{"encoder_arch": "efficientnet", "model": "contrastive image-text model", "dataset": "rendered solids tumbling over patterned floors", "train_examples": 97500, "image_size": 64, "crop_scale_min": 0.8, "horizontal_flip": false, "tokenizer": "word", "vocab_size": 61, "loss": "softmax", "embed_dim": 256, "encoder_norm": "batchnorm", "encoder_activation": "relu6", "encoder_channel_attention": "se", "encoder_depths": [3, 6, 3], "encoder_kernel_size": 3, "encoder_stem": "deep", "encoder_expansion": 4, "encoder_widths": [40, 80, 160], "text_encoder_causal": false, "text_encoder_width": 384, "text_encoder_layers": 7, "text_encoder_norm": "layernorm", "text_encoder_norm_position": "pre", "text_encoder_activation": "swiglu", "text_encoder_mlp_ratio": 2.67, "text_encoder_head_dim": 48, "text_encoder_fused_qkv": true, "text_encoder_bias": "all", "text_encoder_qk_norm": false, "text_encoder_layer_scale_init": 0.1, "text_encoder_parallel_block": false, "text_encoder_inner_norm": false, "text_encoder_positions": "learned", "init": "kaiming_normal", "residual_init": "scaled_by_depth", "optimizer": "adamw", "lr": 0.00078, "beta1": 0.9, "beta2": 0.999, "eps": 1e-06, "grad_clip": 1.0, "steps": 9400, "batch_size": 256, "epochs": 24.7, "lr_schedule": "wsd", "decay_fraction": 0.4, "final_lr_fraction": 0.05, "warmup_steps": 280, "weight_decay": 0.1}
Rows from block 4 of the text encoder, named by matrix and row number. Rows with one number belong to one attention dimension. Each number is 500 + 50 x the weight over its row's rms, rounded and kept within 0 to 999. All counts start at 0. Numbers have three digits each. After the name is the row's rms in percent of the matrix's.
# v: attention query, key and value (stacked) (text_encoder.blocks.4.attn.qkv.weight, 1152x384, the v third), inputs 165-219
# proj: attention output (text_encoder.blocks.4.attn.proj.weight, 384x384, transposed), outputs 165-219
v.113 114:545493573586467510498557560421539461479543439567499570511584435460451548507573446510529525564518416557512443501523518587586518522527557482455499472476545500598413472
v.114 109:526516543527480449493592550494552449498505431543505558481543432418522572426566526512455486511516473590546474525597568584513549499461525522529441455516607477586480439
v.115 081:503451463520537461610530496438546456515494449542541504575484572475508471507584477479490447532495394492522416468544558451502524562431440498492501455518544414492559441
v.116 085:538537597477491460538521484391497508521489525523590462544509492523516564555519458457455433456455421532524511468489543524597542449508493423433494552473580468526504476
v.117 105:419528544521517467430478514552465521456528491507497497513521447470433494538433527479542561588469579499466569458509410446473501443438493527461558524437473557510441543
v.118 096:561550562481563521396409508400496484500457471520421492520496528491406406510521410486418454562536522461464478481494451521443488456523445485479593476473357522497479486
v.119 115:429499514413521413552521468561518553463578522355400519545468532523522556549470527462513494463469515569565464566425475528413522508535523487469437506524624455513514574
v.120 098:519443504463540447523563436567463490482551521504473543454467501409588498436563527563459482475559469486548450616486521578485568556542419588565447473483619519567491439
v.121 092:500567492400470522537417510509478474559393504505422453536488515500389477552495458414558448566541535444541463540512585435459449477474444494488496601503434507521530453
v.122 102:484517545496510377478590580631489483482601451528535531551521497521488570501576557528605481555499501571566461538521383516369520574575488540424535521578569586532447514
v.123 096:479435454571477450436500516464490577479516547480440541457493506527471500437517532599580451489391524583481448507531497526454530447514621542441524442433477462456476635
v.124 118:444486601488489483475584535497486500441612511499494513516474494508503576513396527615507473539455503532545426568538412569498541487529473533504510504528492395558449544
v.125 103:516503437442504553531475404478437549495489459439577434478466533458519486445469497497446469473573500366494497448453600513513446520498480617497509523516501549467528399
v.126 089:509502491513427540447500519484456508513474560428512557540545514478492491481465453466586503469528519393518591381516491454514495535417613462570588504481504492535529479
v.127 119:495449548538543446480556456629512556403522586452441586540467496551528498520441582577538533543420497535550448482461404536472532494458506418466513407557524487504475567
v.128 108:549516467470565568490378459490446490572449502536546495507499449509519468503505493483473490497548512427529537409432656512550438415503508427487458434497504534479524460
v.129 106:489482512559442465531631549565515487498539484546572522546506458507504597432406574504457460544436445624587390580499420543542509562492535448535460443578505464550481561
v.130 118:545606469509545528483441389424365478516482437557454484497487521553575408544595393516452501490539511461515542439501561471543417478502481470490572493413450600445592459
v.131 104:474499493527501501470539531464497436492478402498539610510646420441513581475500555517550435565541447494469475498570456549494492472442509431459395462618512502537484452
proj.113 128:449467514501497475468479553598542504545437473509557478500553410475549496487538536499468480522625427568511490479511536517518496460522581566569479503463526466636484398
proj.114 119:513514444461509494457463589606536508565453502507590436510575398416514482504554545451432474528644481508450544468502520531489507508490576582558506500542505509630450403
proj.115 040:470517458497515531500445565541564521472492525447609577560497450470513522517524538462457461519647513594527536439459482544503519530508544505571419491552374561515465397
proj.116 057:615542456464558535468648544492511508521422555514578480418521509441513543547472526550461564485593501414444420488519487488463485490460506477587525519635409509493477448
proj.117 098:446485521533514515504456470451498508536530492525363524476467639591477490512466504616581506494393461533543416504516480491458485486540418505416472477422508462457528616
proj.118 082:504554560532485524531568487437497524565472452468508542435446636538475497513474458558490467497504445523506403524524521487451551449515445514444485518439397458464543544
proj.119 132:459433511463506517492451529538488489445527526524431507592553400551493523507474538470506444512381565555502501506480417482527506501473489418478507495480582626509479578
proj.120 086:543523538485445519528569514449478524457522514469579493523579383423511488492514519391464565464542532491502599454447498498577512525491551441531486520592450564483467480
proj.121 072:544509525499500508538438508503468455534568516541383519470492624516405486490527460525504559501404465484505533502532513404456501521548366537439540491573406462501469605
proj.122 114:415441482487494472441412596630496498497470500499491508580597351498544526499535573500465438505530487585512497489475498505545496478497555504514467501473577561628469477
proj.123 106:393415574511485506448444511518505494423543496501436502626543390562547501487487541502595424491408497634561451530465433518520511491518562449478469482354571577513494522
proj.124 129:408455497466517507477410585642503482504485507535500469583596352491550531513525570491446421502522499605516480493515467519544522485511568487521483508453592573620484492
proj.125 117:623578449507509492545547434419527504539499511485529509389420628433445491478504457506454590503533485344431517463480544496475510546477436533509487506631406432416484480
proj.126 053:535492466486514512484382541525468439542496482525433530454469499519453477528555591558574536485402495553537471540536457434487470485549450571420484493477478436510512552
proj.127 145:374386538478503516481427574586497486439522509504458503600591347555551538510487549506540400476430514607554460497475434493547498471481550465467455514395583589545483531
proj.128 121:569584491539469497555559390323504507518531472488506532431397624480475472501498453493521573499492495420483517521501536490512483472504436504476520497553404470396523553
proj.129 112:424440515473499492443426580629508508505462516482542471613630326497545502501512565468464422507534500605509498492500496505533502502525582530517460498462572545631506452
proj.130 129:575549520549473516545576376349510519524514517481474529432356671540472467507463428522526540498493504451515481517491505479466498509509433496457503491505419432404524527
proj.131 122:475524471491517491449456527613518512567448494505587476516569434452518488502566536494433492517654445532472502460510564531507517492495589584556515518519509463617492396